Weights of a small segmentation model.
Model: 1.47M parameters, 32-pixel images, arch mobilenet_v2, norm batchnorm, activation relu6, depths [2, 2, 3, 2], widths [32, 64, 128, 256].
Rows from block 4 of a small segmentation model, named by matrix and row number. Rows with one number belong to one channel. Each number is 500 + 50 x the weight over its row's rms, rounded and kept within 0 to 999. All counts start at 0. Numbers have three digits each.
After each channel's rows are labels from the 100 images, of 14848, where the channel reaches its highest value: "responds to" is what is common among them. Only what is clearly more common there than usual is listed. The data: small renderings of single solids in any pose. In brackets: how many of the 100, against the usual share in percent.
# convs0: expand pointwise conv (model.blocks.4.convs.0.weight, 256x64x1x1), inputs 0-63
# convs1: depthwise 5x5 conv, stride 2 (model.blocks.4.convs.1.weight, 256x1x5x5, trained with AdamW), a 5x5 kernel
# convs2: project pointwise conv (model.blocks.4.convs.2.weight, 128x256x1x1, transposed), outputs 0-63

convs0.146:434413512478491498575511504559569516528454498539584545483450555480513488433451506503491520502520501471562475498566444570528436515543439472413440455479541385592478535476434457609525467533375492
convs1.146:514498497524522523524581532510520545626618481494561582560458477513540504460
convs2.146:567596584392507449429517503443500498563473439488436512532447517499439414482537533540524528474432424544495460503482598490560489488556483458470506534575514508436566472505553496466443504432461604
responds to: black (62 vs 8.6)

convs0.80:477461399549492515443575577529487488603571485523434468447472536419410415553499492505470513515409569512439475486467411504568438456455515521492584450480532551572483505575553444500561526510538511
convs1.80:556472445433485534531498373448507574533484381530537551509503528519547523494
convs2.80:537518488525526535501457483460470520502469422531478406445506547522513461523515433472554496620576561569390466472429507451552459521433600521486464476490444502612556485473469501522575518451572466
responds to: plain (97 vs 59.9)

convs0.76:505473429528480555561481553447526454553449457445465429550463556504501478471481568559588520455554534481398508375529530593550515536520517456486497424586525500460404541417557472436507464509558499
convs1.76:545557546536491540570532507478534558493466439516492439457442481488436402387
convs2.76:451424503505505561452539488494528505535516482486489571461489495524514571452433512414438566440461519430497447562400514519447490580541578431520474481507402474418507536558597445552533480535622519
responds to: black (28 vs 8.6)

convs0.222:478555480496464419481398491517457532563472564454492583579538454418487535502566511471499554511480532571517419501341441432496475500539466449496392406572468556491542459489549516497513521504502478
convs1.222:504504499514450530544522547521537635608533494551588591509484542527489493507
convs2.222:500551467475445517477592507533424537492371454491523533508532540503457460468541460518493417555539640517415454463560537482493533496547427520454473461537465431511586519507458504485420419462500532
responds to: cube frame (33 vs 3.8)

convs0.134:465373504510441528514491459512480440496412540503469521511557478539527538480453474554461549524426531593372508422453473541432504480509525479477400374455442465511481461404532553470548491490494441
convs1.134:497523563499478477496514612464515536489470510557585639526479540570505484448
convs2.134:528484524554369497413535528472544552514546427448553514469528495386477549476432445542528484486444574520549539607442393471365420516457489514557490409476535505540429515534390546531470560564522557
responds to: cube frame (32 vs 3.8); spring (25 vs 4.3)

convs0.143:438563439487514513433566540474498476438507478463607492524477500560590395419528543467425491491472472485520487573440512578462614433563478551579490554475581530465473445500452512461543423499529524
convs1.143:496452437403461511531470400419529572534480454549569564499488471546532534483
convs2.143:566473483470515478483451503526461478554495511516555461443445440530517532415473425514595459447519521482585536456484539519511486465531507460585531443560541439368409447472488572535478474518490449
responds to: red (27 vs 8.8)

convs0.199:520565418524531502451467538453583490531493498438589493487472570536477458392516460481432500462403550568477450585503403537509418452551485535446429503572511568503422421527488498480531465532474433
convs1.199:527516582611525515542590624554534508501480491466480457479460510526465436513
convs2.199:551518445538547471478518395514459583565562525568473544499417465558468446465459476464625529461453473522473599584521524462575465523516448413474446513500520565513558507546502486493578529519513450
responds to: plain (90 vs 59.9); torus (28 vs 4.1)

convs0.28:467441511593532596466493512523493531609539492526468534575547581503498478609548494524466489551459491456419490427477508591543506515503418558396491498508514532533548501567603540509587550554535481
convs1.28:488491515522449459483494484428453511505374450514486510395435491452447411453
convs2.28:538563494528429538568563465564511469527440490554435487510452416576588536555462538610630595518558449494512525537429484521532531496495564533557553466448537478503483504486466523544412474612519471
responds to: cube frame (30 vs 3.8)

convs0.87:475565443503491454527558545447533530637455465559464499477494467488498597475490453442487482550547508387504535460500399442496408445550548544551473517454439518458528432427581453500436450460454523
convs1.87:545482501417440530519471428466521491507426463415465412495532442419478553559
convs2.87:489404444520502542444451458414496514479502524350450548434444544486415409529521489568489525474456471481576502493527538518631491524510483507520548490465523502510422421518521520433468544482492511
responds to: torus (28 vs 4.1)

convs0.92:443507505506537595473460517439582496491471488473454486445535545483533512528532432466534631496596544556597492481578471519499446552501484508470447452486529434493514424452467650526543432435524449
convs1.92:549502579545505496463504614569491585466613583475522540527503501505532497505
convs2.92:454496523499545474454531528439542539493477527493586539479528382438508458382551476541477514518501455517519480541412512512552430505495526573543470566460562440501508540503535463450534443441526524
responds to: black (32 vs 8.6)

convs0.108:507580387582571542534488515544558569508478478423502568483524445475463544522631531504551533487496497440494521431423494550488471512503532561393475553469530473434477520526523439421487560583421488
convs1.108:494495506516548495453425355460482435474414419498494477415478501505493484464
convs2.108:542470476531495514500521471481541458498483487548530506587539495492543479538599509542538508562434477545552458495523518398548551427502585542487513528619585463505500550526435496550413556402528532
responds to: cube frame (42 vs 3.8); spring (29 vs 4.3)

convs0.247:557517482512509504533413498454573528432646533587570484490508579522465481539475549544457495521498409483439499509576455541444515518483557457426565461474526420574533481423501477534418446483586510
convs1.247:534548575535551543542572544529550546487474472441489464423442454423466415470
convs2.247:584460490587520554545497485455562474555506522507492432457643486529473463630443510538507518438436506537522481447515599418473451505522497494558576444528416501516550541543490418563544503603489497
responds to: spring (54 vs 4.3); cube frame (33 vs 3.8)

convs0.223:432423530558487510503442563504443522404570546489558558531457520496504487519452469551562485491452511592521505392564518518422546458594413520399518490514427545492445600464560485520490464558496529
convs1.223:497501550573542484509599599539532516485471520519489408403506517506439421498
convs2.223:552518485557413448488445493569410505501546433490533468448509610542589517511464456556471471494471513522473471446503528450491527575466567432506504607483449475410488511482383575581432479568490543
responds to: red (26 vs 8.8)